config.yaml
model: "segmentation model"
dataset: "larger renderings of crowded toy scenes"
train_examples: 45211
image_size: 48
crop_scale_min: 1
horizontal_flip: false
translate: 0.12
rotation_deg: 5
num_classes: 31
arch: "unet"
norm: "groupnorm"
activation: "relu"
weight_standardization: false
pixel_unshuffle: 2
widths: [64, 128, 256]
blocks_per_level: 2
block: "basic"
attention: false
upsampling: "pixel_shuffle"
init: "kaiming_normal"
residual_init: "scaled_by_depth"
optimizer: "muon"
muon_scale: "original"
lr: 0.019
momentum: 0.95
nesterov: false
orthogonalizer: "newton_schulz_5"
adamw_lr_other_params: 0.00097
grad_clip: 3.0
ema_decay: 0.99
steps: 14000
batch_size: 256
epochs: 79.3
lr_schedule: "constant"
warmup_steps: 420
weight_decay: 0.03
adamw_weight_decay_other_params: 0.05
Rows from block 5 of a small segmentation model, named by matrix and row number. Rows with one number belong to one channel. Each number is 500 + 50 x the weight over its row's rms, rounded and kept within 0 to 999. All counts start at 0. Numbers have three digits each.
After each channel's rows are labels from the 100 images, of 14848, where the channel reaches its highest value: "top examples" is what is common among them; "peak at" is the part of the image that holds the peak. Only what is clearly more common there than usual is listed. The data: larger renderings of crowded toy scenes. In brackets: how many of the 100, against the usual share in percent.
# convs0: first 3x3 conv (model.mid.1.convs.0.weight, 256x256x3x3, each kernel summed), inputs 172-255
# convs1: second 3x3 conv (model.mid.1.convs.1.weight, 256x256x3x3, transposed, each kernel summed), outputs 172-255

convs0.114:594471511623457518481489506476477491449484510478508442525519549517468520513542509591449566448573556513530538420491526483490542474457466469426490457480511544491454465589525510499514515488461527518536462471486500520475524506568540500511335540465508521457
convs1.114:475498602500492615593526514470494496507506433490529530503512447453502477406460414463510521568481511513581465572448426542494512523533547401465545571632502436601472511379499541451436559524571483423533485509487566471542511402467590580522551474483434386624
top examples: count: six (43 vs 20.1)
peak at: top centre (57 vs 11.1)

convs0.23:468390482529452468534494490483538487463483462432441467442473456478471470529513431539486566430473524501503510448480493433462442475481478487548532488502535438559627495549488639474500553544480634559597590568529578544538628467461497597588511586588480536593
convs1.23:442518523472501482461553490397519524487482553462503495516497407397549524537557520422438522459357548425483509505497584445438526527439539484550441540464578504488572438575402537484485486488456549555487512547499510547520547520511497547544484561535464557479
top examples: count: six (77 vs 20.1)
peak at: top left (40 vs 11.1); top right (27 vs 11.1)

convs0.30:432485503441509458488560461564582506463523492536521459423509559541511475474549454546516500327514513443471478536503453479528510620479524463528431475467472383517514487425541499491470514509490552510464506434476423467428492501524483612580403510506514492482
convs1.30:543527490514568456434537415391550498444428541499488547462504510478472470524472455452428556488442439461443484425546490480465478478472457561588546442430501513474526469473480517576490490484458551604505535535507500533573501545466433577580454476559444463558
top examples: count: two (73 vs 19.9)
peak at: top centre (85 vs 11.1)

convs0.34:516537559557520529493437498534405435556488471462478479439476464506549507500572606536484469589445464444481514514524456524528520533501506522490483498510490483432488480443479499523383494488580501490482505500592471527438565514504534471501506448468523532486
convs1.34:502467492581513565522520468456607489482505441490533397446492492374508525542480499453462435452543564506424524430517492490493508423414455481591576452432525430540458473438501523576520562567409487510497516452466477533489413520470552523542522548454471585431
top examples: count: two (51 vs 19.9)
peak at: middle right (44 vs 11.1); top right (34 vs 11.1)

convs0.65:518521436475498506467524585436459416482452501392455526674445542558535433507533475542476494417553516459496536479537443566515592507546488500475479541450443527414438531553492524509535514468496517474514436470475507522498499457446448461575479579462542456464
convs1.65:449566496548489544578451655459554562454409444527488506536539496525491526360419471489469538429552521508497574587577506596418575495585550460416466449535527507495553513425490492480546589508501429448525503498481482440510466499455468533432504453526460624561
top examples: arch (29 vs 12.4)
peak at: top centre (49 vs 11.1); centre (41 vs 11.1)

convs0.25:436466544311458539435504493540502519527494486500491580509523468504523481470505465557551494573552513620526456510470511458484516363493584473446488477535575510441528562514520546574496546503486480529445466500442472452553538454499385445589496516442483471502
convs1.25:515489488537606403507583459410497530472478477451521464469453558483519503524499477447424533497414510500504561444423483454436481490489444552613500384469385549374435462552487503464453494461422503545553454529519530529523531598508431534588490514509507505551
top examples: count: two (57 vs 19.9)
peak at: top left (42 vs 11.1); top centre (37 vs 11.1)

convs0.133:482474515456431504543512558428494498496535578532531514487514498504467511494512478463501456607538553522485499498498487456481529561512447476519468496509527524502464519447471520474536457433433506446472469499552497491468427473541510528533438492505457518532
convs1.133:482480500479596488410473591574461529462523528478508564468492499447443533522469490511662477527476352540560573557432477471450490508427517522463470542539472525422482516460543561496536443551456480440516502458482541549566521496466434573532540489514594531449
top examples: count: two (59 vs 19.9)
peak at: centre (41 vs 11.1); middle right (27 vs 11.1)

convs0.107:538516406537442519503507491448440465473499468460473503464498485519402523447567433474470589442561529521511540386445474574479477499484454508409552451495497477517477516552558547577514593478461518529514487474521560477500485502587484489494463576525477539400
convs1.107:564483471493431506578542500476500457521431512521516492457470448597550512413435529456521479454508486531532414537518530546586544603476468622505583475575586507512534548482458489554507466548475508460599519512488550533464513474519552558477445496465393453636
top examples: count: six (48 vs 20.1)
peak at: centre (44 vs 11.1)

convs0.218:593530526558579609477492516488457496491512560481498511538488590475564512475451477475554440486512511492510498478446516496501546425517486503551567514470450534575464507437531509531475478460491458477495450456485486484428487472516517461560455533450439463542
convs1.218:506416483517466531459415561595508548583490581549490522509518440526460512441513483514545408518494439573516439503507532546504598486440465414442381490507493478444481410483471510495585523549568499484530443501454558495511464522526443489544473531528507524474
top examples: count: two (45 vs 19.9)
peak at: centre (82 vs 11.1)

convs0.132:427495517386470477554544496538517441432482428472532516546472506543515483518457454539512581433518446430519471463484509573490395596556480516479472511486427497613496554540518525492510513502513510481512539543516545534565501488444518501513626517536523493521
convs1.132:447576420557567520584518478436473521449466539533534501462538473464466529477468460421423545348464544466419505480528470471441469510524463456548488503465625569525524499433412453480481505485579472549506575532521517496552549462422501537426519540479504523512
top examples: count: six (64 vs 20.1)
peak at: top right (39 vs 11.1); top left (30 vs 11.1)

convs0.88:443415500600447431610420566491486502483512406533533471526438582492507535471465500546590454446555493538520509479465565544490534528450460515556504493448564448438589533506538526578571485568582453515524592449531519483485508500460561484554428576528543456470
convs1.88:450533448509535535465502560411562506481458475534480531435497452530534512523463515457495543462457596543572485533565574525494505439563492542461470461504495454468504596524510609477495504466492488437570525573460544498480459427570455443444560519414521520563
top examples: count: six (41 vs 20.1)
peak at: centre (41 vs 11.1); top centre (38 vs 11.1)

convs0.91:507520532464471435465490433462432487448436530467544487435488511474488480517519438509537483622547527478524517538533449468494573438438473479503543473491542531501477452564586480693509533552415491511540471463636503566509473484519490518491457528521573489538
convs1.91:498506473535568575605568664444508494499542488496512499657585465490470576574493415517527415536536519570494495453482572484528435481543448452556470525546476473531490507503517485507507513528565480515498505615523529454489582460517478469529529483496513496547
top examples: arch (30 vs 12.4)
peak at: centre (45 vs 11.1)

convs0.109:557469498560493523464531487466459477416463448490500503513525481482392465505548504429402550486541477493528545574495494463472507510531437525450467469469550486440450491555548505621467472508483530544523435475509509521520460490510513555496388567511473534472
convs1.109:542544638468432510516427462414488492538441551453446492412487439447449487463458525475457499516513477476526502478517501609543539503508541441519538477513575476534607456440485529476475559467522469530458528626526531528479577478576527652593494553419558517608
top examples: count: six (41 vs 20.1)
peak at: centre (38 vs 11.1)

convs0.150:499462567493428524457468523435624520421441587499457476498493370580426551516560483476443436529487541414516485562482504455449560564489545447544492524502548506473401441396541452454466521458400487527521444521528335558440383474476504493420501459475467498503
convs1.150:518499444448604531520456558579489556486499436483519534478606482514478553483452521427605529541497424583448562452515496492511466516441562470470412520478449485477466523493519514426579462539498539484481460438513443470470516490455497484565519515517546477427
top examples: count: two (55 vs 19.9)
peak at: centre (45 vs 11.1); bottom centre (30 vs 11.1)

convs0.102:591456499561482464571462548523461483415457505484515484464494582468448489501519452514491513460532540460511488445480516533465557487514484486496514467540488457502490443646506577518523522488416483488470485513467512492495540457516515467510332531528447444618
convs1.102:528485579439458549525527525416481474553516469580475532588486415415474458480480471470472453590533492552506552503450544449457498468528497449458469519577492466525493450514503645503475504515534459464620529558403567494476435477499548599468476478540441457627
top examples: arch (30 vs 12.4)
peak at: centre (77 vs 11.1)

convs0.2:462383472439420423470439456495502429480449498441499454269467500521476500503500467535484609445488503445489503458510502416494458544509537472523489503505563453595547540520529578533504546514457606517542585536492510494488547539539494700613447572581508529564
convs1.2:445503459415496529415526469481629511501473551513475502497489433421501491571524484396378558452459535454451548405500518414430532486478532498538473489516570485527558477512456596456575500556437554527505549544497527504599535494468464627551475567588474511493
top examples: count: six (77 vs 20.1)
peak at: top right (53 vs 11.1); top left (33 vs 11.1)

convs0.42:551527463522550439561483591472532518431518449522511508549502520512485488518483640497481401409514493448473482487570493521434512431466462530538577523518492456491506528413499465568484550522482533464507466493541421558509533570482434390463538465468523560537
convs1.42:496504605556578601553430492506580530577496431474444489467526481459526509546548488493549514535504513501496429486396526485480509484420436464455515529444393489564498415507498481592451569562392588564469428495457483552483459536460536539544414591527468541423
top examples: count: two (67 vs 19.9)
peak at: middle right (54 vs 11.1)

convs0.110:514500507560519461478509474456531465473508447522486485470479498484441446457529423421435573449591542546468504500458484459481540465518489495471551462523492475504408532598595503532456549533500451572513500443492515520487551527525472515444408609543464482519
convs1.110:483524602463445529536533561501499347499396462476447514499497442520485550492453477451424418530562547552548532541522549539546513456469496509573455602552571408488540428464543618500441590534424434533507502537465508562512578427518548491466563449495474478601
top examples: count: six (43 vs 20.1)
peak at: centre (45 vs 11.1)

convs0.136:426511545414445533569492521508552426543535650508460489559516544465486553521522564497546454519505518474481514513478530407535548568483446488472537469488444491454451461497519497605485442441468526482502465535490484521557455438439450569486423433506457491426
convs1.136:501454522499470483513485619454508582455506515534477528437584511498462550417454515484538508482459511529482536474523561529433518541472475492513322506595470493371475518487494519353509426494539460542537514510481478500495513484549504425593603545524609527404
top examples: count: two (60 vs 19.9)
peak at: centre (67 vs 11.1)

convs0.148:472525507482493533580576504536654480496481582446480490456546505514443502484480490423512412397462486491510449549511538408517347622528548480503471578510454486420421515504510489431516500496477464498444506495468511471477495518487442541475483411481545482421
convs1.148:546525448483569539484501444467512431489419526524486464515478521459478478543527456483469536493532511442473443417509384521507538478436514502541624450451437542554567565431519510535511562556405512508542498496542450530475470554490484553528503491530533534533
top examples: count: two (48 vs 19.9)
peak at: top centre (81 vs 11.1)

convs0.120:522499440402495520438587543510453466496477519551466457440530460495516540515416461494391459565629460548559473449481511399472557469517469499537559548485479509504499539589562501527471514514519461513505507486520540467478538514520509446460581583536500565483
convs1.120:543450520582485383511545451492553475463459588503464493559446505514500491514533529563392482451485567537479492485546594524443490478567432476436513450520603463588564486507494466544563496417524562536508538618479555587505480551538492455533433463491446434488
top examples: count: six (43 vs 20.1)
peak at: centre (88 vs 11.1)

convs0.90:462484604534524585495497573418369491538490542425430556516520497454423477461497449537494502571522560515533508427470490571554490453456464523460516520500509506569542558486482490630554429566586498443549570539507534554566505464564611401456548438531501543406
convs1.90:400545551493459382515566503495531521420496506431474486439505448546532487442463526540511612493437456522482493543513526436470524537543557387494483587492476525446525538523515433428432494531513409521569528587504468571435522538567452524540541487519566496499
top examples: count: six (46 vs 20.1)
peak at: bottom centre (36 vs 11.1); bottom left (29 vs 11.1)

convs0.100:491497512426475591519497538582499479539467564541477551444435508520454478440505451512482365530492461424435477532462464463442630512497528494557524503482496535580502517528482510582446511509495513467473472526441453548502483517515525459449482602476534510490
convs1.100:505528437568466434451494481473512492483466549506495488532495465513520484481512502477462432492550536629485525396569594504445511467492441506390464480454574475534530410523415466605555485442548523575525636554508580595473458518538474550504528447520452434490
top examples: count: six (45 vs 20.1)
peak at: centre (52 vs 11.1); bottom centre (27 vs 11.1)

convs0.147:553607576534539593567557590434497506470536479521548480553504499476534546487530472500432561518483594511479478483460467558450542456571495490507493568533448551511468555530496467558572546479540476513503552508522520518443460550556552447517618500520454587531
convs1.147:546496543519504433507486452497507584465526508486505479482561497516510545544506542492522538509491504452426530522467611466523478520461572440465433602560471581405511437629442495464467453498573467565449492526563532533417444587532386479565527519434624575418
top examples: count: two (44 vs 19.9)
peak at: centre (48 vs 11.1); middle right (36 vs 11.1)

convs0.12:454506529547455584436483524497526451508457547499480468395489432534502503519486556469472530518512485525530511459471428449467515474498514506554412438514534523530461505504464448406490509544475548495429499433455526423454481488353411503471470427500443331496
convs1.12:509502522520566468586464600444603565412573518504555508505519545487520505485518499437515466521389529494508555485509533592476423568485491483595439487367396480472468424534453542414464434504531431460429458525467460543582524499530452562468472508478556509532
top examples: count: two (70 vs 19.9)
peak at: top left (68 vs 11.1)

convs0.19:466500469511473470419441501452510544539507533497491542528456506454476520497394496529557390499547472494478473486484507462490524500478522492473587477512502484535508507497551547522495527496432572504434531479493507485568499472485453586550554589487491444436
convs1.19:520509558504482443584476522458508519452522556512529540543460567477490583524495513455439534493462427521454555511431560521458481590469530446559557511437540481514585406531518545484432492502490589569459559621485447415509537461412413573584481480586461537499
top examples: count: six (59 vs 20.1)
peak at: bottom left (37 vs 11.1); top left (35 vs 11.1)

convs0.83:561456455438551434510513493455535431427528467453440447709526579470512481460481537488521464422583483499520478487438500572476455469474504489498497515492451507614507493530541456402471484519529542538518545496520556622580561499517549432490476559509502491511
convs1.83:508480464571414489486524357461499439490528510457520560437468442556553574492531450513464588459406499373490438534520492458549503512524498560486449539530516547499435527501492455518524501421490545478486474463462513552443498509548489479494574517430429525565
top examples: count: six (41 vs 20.1)
peak at: top left (83 vs 11.1)

convs0.5:559429520457523554492489506478509499507504406517474484412481627415572463485517499545532477525532503409480486448495482506522544447471540498570541452508494492495545608421561556562503546494474602518536464527550527511639462432459533602551530647535498542580
convs1.5:419514504484576417525503547401467583437505583476509502498547519441550553543503532457445502507395505510412474472467511475512431525468533493556465463461568482535596433608429503491501559498507564530426523569485453467611563505520516492577514506551519528483
top examples: count: six (64 vs 20.1)
peak at: top left (64 vs 11.1)

convs0.22:527477485420420436521555439468505542492495418553460512462506474476451498451489509524512431498497488489483481371491497487499395447478544504483614494471493475543562541534506519581525546559463570562539528561525473494575563504525474516624561589559469510593
convs1.22:505531577537546489525505474412510459488525550440511533520471442380562521526554525518452545483405518473538558528449581499408502562448438497514477473563531542502490449560468488470447474506474509594482469543546551524552517496501471491589494506481504539461
top examples: count: six (56 vs 20.1)
peak at: top left (72 vs 11.1)

convs0.198:475487559475585515462502480492418511520477498485447506487485536493534499489480404484453457492554523407509517533499517505474566430478486505502572535488525474475531499414525528516544575463486508507469505463505537486509495512422517485533482507490474462486
convs1.198:464480491523549603501438524543488487544528508477454405485485493515586494466451564469493491556454512580521448546478581568561585515440499498478384502500487410531517417546513512480554510511485514486490434455444546543521491516576534517580490515505499567465
top examples: count: two (42 vs 19.9)
peak at: centre (98 vs 11.1)

convs0.37:503590521465490482517466490483548516459511523497401462528421469491593462533490438503442414529519490467505504457473491565483551455442520500427543522524487509429552530452539539506555517490535540519534535511542523508525498512573593465439562523476546513555
convs1.37:480499479550544579509455518492558542505529431526542462496534547512481508527517526451443393501468533469525466484521546455540541465467492441501503445478421397494486478450488543558536510528429450455525449455506502519509454456478502484556549562433469608480
top examples: count: two (41 vs 19.9)
peak at: top centre (34 vs 11.1); top right (31 vs 11.1)

convs0.3:477485463472451435508504456426628486489464569520426501368434446561535493454533570447481557400506494417489464515510505465508435525474523510548466535488431447512526425408454492444495544481457550521491550493423488485506532492390459644564533484519502451497
convs1.3:474513482511536458452469527424550508517406500512548577410515453491509501574500501452427514506512469397458476393481539468505450523460544526490508450460527525465549531474489540466464452566460451615509573544601504515557467524453465571598465581566395527525
top examples: count: six (76 vs 20.1)
peak at: top left (34 vs 11.1); top right (31 vs 11.1)

convs0.124:615431499640544567548461505451462490464457521449524477437543548522436504510536486547469462519588483460536483504458500443505614507493494503525511496498496475512411495597518401510518492504492535516501473490430486485445428520575573534549399543499533499460
convs1.124:469524600391417574584555490444497417542505450475536486506546475485516444401479500508428483525494471532513542514475510543470551544483512456519461578543507453498531473471420634556486602479535458539472434527397476494485473524548500573491530436541482493593
top examples: count: six (43 vs 20.1); arch (33 vs 12.4)
peak at: centre (76 vs 11.1)

convs0.104:582529405560492521497558534538447510502532507483526486571521558494435489496548480575477478485579506505523493477488501533470560503495486475419414447502461445493480464479573466552477531498474476530538475426465449494532472500533578520539393541484489461505
convs1.104:459536566493515528505542592469534509543425457565477576493504463476621464411367430440546503554560565516510471560534508566499554598498562446452549497609547506594578488403467473468524514563508491457554512520524529482459512370486572468460538423469422485530
top examples: count: six (42 vs 20.1)
peak at: top centre (57 vs 11.1); centre (29 vs 11.1)

convs0.106:444504544520519603444550490538499514511503551511498533421484481541491526497467394498480384508501544531485476521526501450501569427440455484463518422494513467501476556468500471438541502491553505499502458484518530558508501541436473455497555526500545499456
convs1.106:540514423558540441485466464554488505517482579471493467500487442550522527553516543488513462461482568577515433429536613498456507560537493472443435408425564506520649409593442449553530528460567512556456531590518565526493493545492489459569451485534446496540
top examples: count: two (40 vs 19.9)
peak at: centre (98 vs 11.1)

convs0.112:504449488579538567560529479579506444465495579497513550422488480535437508504532489575418453508548481455528465448493502508498586530464486473392447511502458473513549520512524469536505545530565482469502547541551593559499482484512528558551480545493508549486
convs1.112:440482503602472431432450480451530540478490551445466473532535445501519476503508511507467405475537487568499512397576598530453537503574512453467436415484608524496560470514457528572581440442572526584504526569480585566576526539539484465543507458494466467560
top examples: count: six (45 vs 20.1)
peak at: bottom centre (62 vs 11.1)

convs0.17:414458501388454461511494512599525513480531555567516458423526388520468552460468528464573500393529541379506474523434519406508531525477521483466366494495418435508502478414473483484506494529480469510501497473466515456532502543542445533563507521503496506526
convs1.17:505599477548536450467498434428450494492464524451511496482464457497491482529486465446462517424459462519466463471494513512488452536513510483625534424381428515433536487462458564554509480461456515591448480548513528530582484468439537575450469491524507539607
top examples: count: two (63 vs 19.9)
peak at: top centre (51 vs 11.1)

convs0.7:493422542423486463479437505463465419451460474492442517456467488455559532542447449517484508423531482571432489464476503470481495469538510468505463515533511500591564518552510556535537514526495569589535567510469541509484586463457510569598463567527514556522
convs1.7:518553531576482478453536496446552497430389493406573545431488422429545572550523532505348545490432503469519521486440571466381489527512565522526492485540499473390525406510381510513429471487547482600446439470489474511483503476524464531564490533436485524518
top examples: count: six (71 vs 20.1)
peak at: bottom left (39 vs 11.1); bottom right (33 vs 11.1)

convs0.185:559457544428565591509472532500465510490509498520508506362492516476454506532574498513507436485524509421521530561505475450477584499449486472572490476484507476492489548474537480559441495548489494470468482505546475436542469506483519507512515507485521510521
convs1.185:491410447539604464419438515526412475504440526519425412493432473576547525489465450485500431510453498568493500451449528557554589448480477458449404517498509434509503489538460512489559534611519565548486442527457561527526473524518484508522517551504472491519
top examples: count: two (41 vs 19.9)
peak at: centre (91 vs 11.1)

convs0.62:622554467480508490468494539489589510508502496511566512532542504502506482532543587458452458461439466482501496474503492514482491507496497479594603551517520504506459460503470521510507555490482496465417398461507451502543548434520481454452594500480555511514
convs1.62:467461519585533552550488510532555529543512413507517445435554503445529495514548477475493523573514588446442447477408532416505539469439455471500465491450445507498490445451505502609538583529380572499501450447490512528407440544485485611518373543430478552437
top examples: count: two (52 vs 19.9)
peak at: middle left (36 vs 11.1); middle right (31 vs 11.1)

convs0.105:529492498583451491489496473476378449491522421452522456449508539450496466529481424538499483475486517499497497525484495511460567550454450502417498471469534481513487462586577494510565508496522496514509453469417530465491554572522500492530376548494506508515
convs1.105:499497457458531527497532574471451425536524438538464506538404432445551456564491425423502460558578443543549420544459540544564572447451506453525525495475584499551566538409477529487477557454590478563545474557485473552477490433488529500419392463552460466559
top examples: arch (29 vs 12.4)
peak at: centre (72 vs 11.1)

convs0.20:463394421363417446509478486554501553503512425550508454407502524496524473511483429485562450462576519504514509499537499472505448469454527476473607552500441464576534478525579504504486502533433560513568529507403523496598552486438547500584511612496548423581
convs1.20:499533492530565536449500498431461510458552587487502458537507455444569496597536549527446570514439531520491577471416539423446532515511471502527415475541514566513482427545417500499468490476495535583439478586515439546577548484533528553576522478482409506461
top examples: count: six (66 vs 20.1)
peak at: bottom left (55 vs 11.1)

convs0.128:438498572479455485499521508368475476480495523543534499522520543522531550526504519449500541496524531470512522495537515502478593486499470497467482512523514534454510507401475460485566517450401483482463463509504450471485347460459427442465515475454475441492
convs1.128:555449484532583526520480536568458567486514487475522419507534441546524609455491553404523470607521424593517563449467572549464484454455509509456399513533459422462494445567482493503558444521578519540502492489467542477493473512512476515544507527511597498493
top examples: count: two (64 vs 19.9)
peak at: centre (74 vs 11.1)

convs0.48:432516542426502522509520492446485516499529403531502472429511509520437492417469473495453442575408496345501512560474473455522492393504561500491533548483509554450485478415482452376553518558516536467471434507615507538661507447540544518494567490425529544424
convs1.48:606461480560619595499529486449512509519462461475490439485501563449490451568511519412404516483508499506497442479519460473544534479437422489514564406408445400588491499387583522643620553484433587539461521452530520547567525487480520585562515512542456543563
top examples: count: two (49 vs 19.9)
peak at: centre (76 vs 11.1)

convs0.38:469557504602550530524531580529433487498521500508494502407495552499486488482525567500499451485453497436519504442537507520518409520489516502492535483496543465446497546523421498464481482453488510476537495502502489458419504525521418477517462499499491479462
convs1.38:534431467535544498539484495486539557547484450501501442457461419472509479542465530458553470536541556421468475506433477505506553469488425454529457468526513482613428537369505497603527475577495531512518494469535545548458403524451535580456396566470484543512
top examples: count: two (50 vs 19.9)
peak at: middle right (37 vs 11.1)

convs0.27:605381464481480502448496419435469519431453531544491464393446557509538505530482463497417484504499509461488514448473480396500544597496517507552468465496489447555575523468537588515552558533505605582588599548548513555627624519562458586611450578563531550561
convs1.27:447517463510554474476501500449600520443443527457502538484536399457551547543488541413409575524456536448485548471463578457456452507482511506542426498507569498519552477579457503445434504516502570550422529581528431540556519563452503541580470550507474524444
top examples: count: six (84 vs 20.1); arch (31 vs 12.4)
peak at: top left (32 vs 11.1); bottom right (28 vs 11.1)